Weights of a small model that answers yes/no questions on an image's attributes.
Model: encoder norm layernorm, encoder patch size [4, 4], encoder depths [2, 3, 3], fusion encoder norm layernorm.
Training: muon at rate 0.018, batches of 384.
Data: trained on simulated grey scan slices of phantoms with and without marks, 245000 training examples, 13.6 epochs.
Rows from block 3 of the image encoder of a small model that answers yes/no questions on an image's attributes, named by matrix and row number. Rows with one number belong to one neuron. Each number is 500 + 25 x the weight over its row's rms, rounded and kept within 0 to 999. All counts start at 0. Numbers have three digits each.
Before each neuron's rows are labels from the 100 images, of 14848, where the neuron reaches its highest value: "responds to" is what is common among them. Only what is clearly more common there than usual is listed. The data: simulated grey scan slices of phantoms with and without marks. In brackets: how many of the 100.
# fc1: MLP up (encoder.blocks.3.mlp.fc1.weight, 384x96), inputs 0-95
# fc2: MLP down (encoder.blocks.3.mlp.fc2.weight, 96x384, transposed), outputs 0-95

responds to: several spots (41)
fc1.217:495536531546513505533478482496494513480470542491484490476483495527507485481500482543487518493520473529538458460523478532514490537518504466472506505510490486477512549439427494490509528502538473467478499535515509513511530520479473483521528520529477498464500504502486522522497513446525475512
fc2.217:490503470464496476486463505481460454482542513497484492512494478517494536525507543467524504494455523493503533503520495532505520451545481540481502528480496492494520490502525476451509515509471521539489503475489541548519484530491482537491512483500462517564521507455512511502460513468496467513

responds to: several spots (85)
fc1.40:559464535517488511476502490486514508505492508483512450520520511452543504520514499493490483530498529519520450535524486509458521549498474457465540475484495518522540493510439498460434481535501529505463495539503490508484463506518515481505495501515490509498498533488508470516495491509471528499
fc2.40:491500508485479515489494560502494487549488441502455533511532457514495470500531529468468491495483521511453478486516499476483482491506519486508488505500497492520557499506489510520546521464513509523461471441487516521541483487552503527478506492489525489533481514492467503546457507506545508489

responds to: limb (100)
fc1.68:513479462512495460486508454495494503492477496510462504513510507505463492494506491480509512538451539543455519475524522553514498497464489515527489467494528552487518502471475459516464518510471488471516501475479497488477536521480495496532477525525490555517472508528533519538498513522531485443
fc2.68:472518521504509510458515510517500495505484486444506521462496528524495455480505480531513484552522455505550508476479524507501511515488476491501480539490527427575481464504508500514489554523485494500440532475498508527466486470521526481478473489532488494525524508497477505498503509508508520497

responds to: ring (100); limb (66)
fc1.228:478496490528454482477448469523538513516475518533485443492502529494520482465522483485530547513496486478527487461469540487516468444511495502505467487495534506489520515527497519522505448510498543520537475499513494524529525522476527501462536520494521512524467478498495488478500464529529473489
fc2.228:477517507530505541518499517511457485469500452530483469462538457516512480485527519456533522472526494485524550508544530460490496520535511504514490454520487484499473522524473490472465489475512515477547540525506515497485502542527469502525511509496492517472492510525474484443515490512496506463

responds to: several spots (61)
fc1.191:508500476525526517486466478495495467427508534512493530491523481488490488502477489535487526458494500529536487510518467514541492541528518498509491514509505473486524485449517512504509565488533483458484498489491507503541474548522539539495543503493463494517487471498505476452471496512489454511
fc2.191:548490540481503489482542544490485494489489475497506489528464484540499527477513486505520514463479537502493481495523495494458541466493501518498521491499519498524495533464460540472486511484479453473486485474482499527502502512513532489500561505463508545468451496498526540520453523488531457513

responds to: dark spot (93); limb (51)
fc1.41:506514542475478462521535528464500523505459493485468531478490527500499512502455490494492506519525510511501519486493525475509520521492473477455477494466541536525477485508512479519482462501561435489501490510488527486506492518508539519439523522481496511512452526519545490520473529521498452494
fc2.41:514469447492455486527542462499501508511517522493520525528502522515530491481549507513466512495498458513429474456509513532539495514535506459475519518495486553486519453484523530513550499524485499501476485485523456471515503481475521506500526493470503456508499477506534507520492511493533499486

responds to: limb (100); side: left half (92); several spots (59); finding: bright spot (37)
fc1.156:508488529520506534440500495503527493534488473489508454479539484503472505468518512480503470452548536510468476512517577518497523477522507472513497470464513477507504506485517494534506486506524485528549503519473507474503529490491523513514469523510473503464543473484466503531518444507492513471
fc2.156:519491571512496525483494503494505482569518480475524512505479506513460495492473515491525495478446510471515465566452492466523504472525497492518498495497506483506504485517487519459484483468514507518491524452547527455510555470498484479502511469485520486508507552496502504508497531510530479469

responds to: dark spot (100); side: left half (67)
fc1.324:451537499511533471504449504477514517484488460521532495474472460507530493477480466513513512504493505524534450487486475492543511500507554556495527484494481518467494433489487532519510479484518479489488480502527509496462490485506512514516470508459531526544471542526488503515512505509499525542
fc2.324:495478519494468495497503484432501551519546481495493519471505509458502489523523480546484527535523460498506498515490506507493534464476510517529503521507482502485547505538509474502524470507505493471472489476473491469499492514494548528503464531476442491552491519442521492482514487514511542528

responds to: ring (85)
fc1.353:498492499562492508486469473503503474514484499524493469549494489477489507530529488535483495509458520503481477464491525482483458455514505484496468497500512508548512478454474558459513457541493500522510553504517481498534497492464535507456496512466485499509475525526521497500500472507538504553
fc2.353:507537483509460519491490503464474539455479491536527482483527505481497485489478496500510504446511551468501495530489482513537490520507494510457538450483473514508467528506489520451525502557520502504461527510507540502513492523492503546539485511517487498512467503507497477488502461461477562486

responds to: several spots (96)
fc1.178:480543524506509468549481486467531505489521463496509518515504523511471534479531488524505475548470485497488492537571479512514498497496470511498516513468526483480498494477485510482497563513489475462506488477499556478496485546507526516466474532492436513500495479467504487476497546498520469511
fc2.178:485467521475477527494455540465503502499527515486522507496505495464552503484501435488518461483487481499566544479492479549448525467476497488523494535492475518504528496532519485480485482551464518539518491496505520520511484459516484490513490480519484487478487510549491514504501490482509518546

responds to: several spots (77); side: right half (68)
fc1.119:553461481527494487547485505471480486450435499476508537481525510512527499539511444496515495474488483547517499486491487507494538529528506519529497479489457479535496479529485489515513554499494504474485458492464519493529505513505470524501557522476525523487508522499489485485516470482489474533
fc2.119:522561531468515480475483518487519481498525496454507505551501527501501468471524504526497508499473464478529509527538482527469505497518517443469449482532488513484462510490532485450527464504530479514516483469528497475545474510512503513506497545493503473496480495494499547508535492521530468476

responds to: several spots (84); limb (76)
fc1.148:488484509509488499479493514495499484480533496462498500485501541532479504452545503499490532468497540533478493523522557495475479450489515475479485506494528493507508514463468499489445502583550529488504491511519449512528473511486469501503486508506545476503529512515491488496529494530485518446
fc2.148:488530516450488476499540488506506500510470554508480528533489487459465496542493482532506503536436478481509484476501501483495531482457538519515517483480503512536544505544523525506516502457486489508531538442509522500498548497486491512502478466499500488488510515481493499469536534474508457477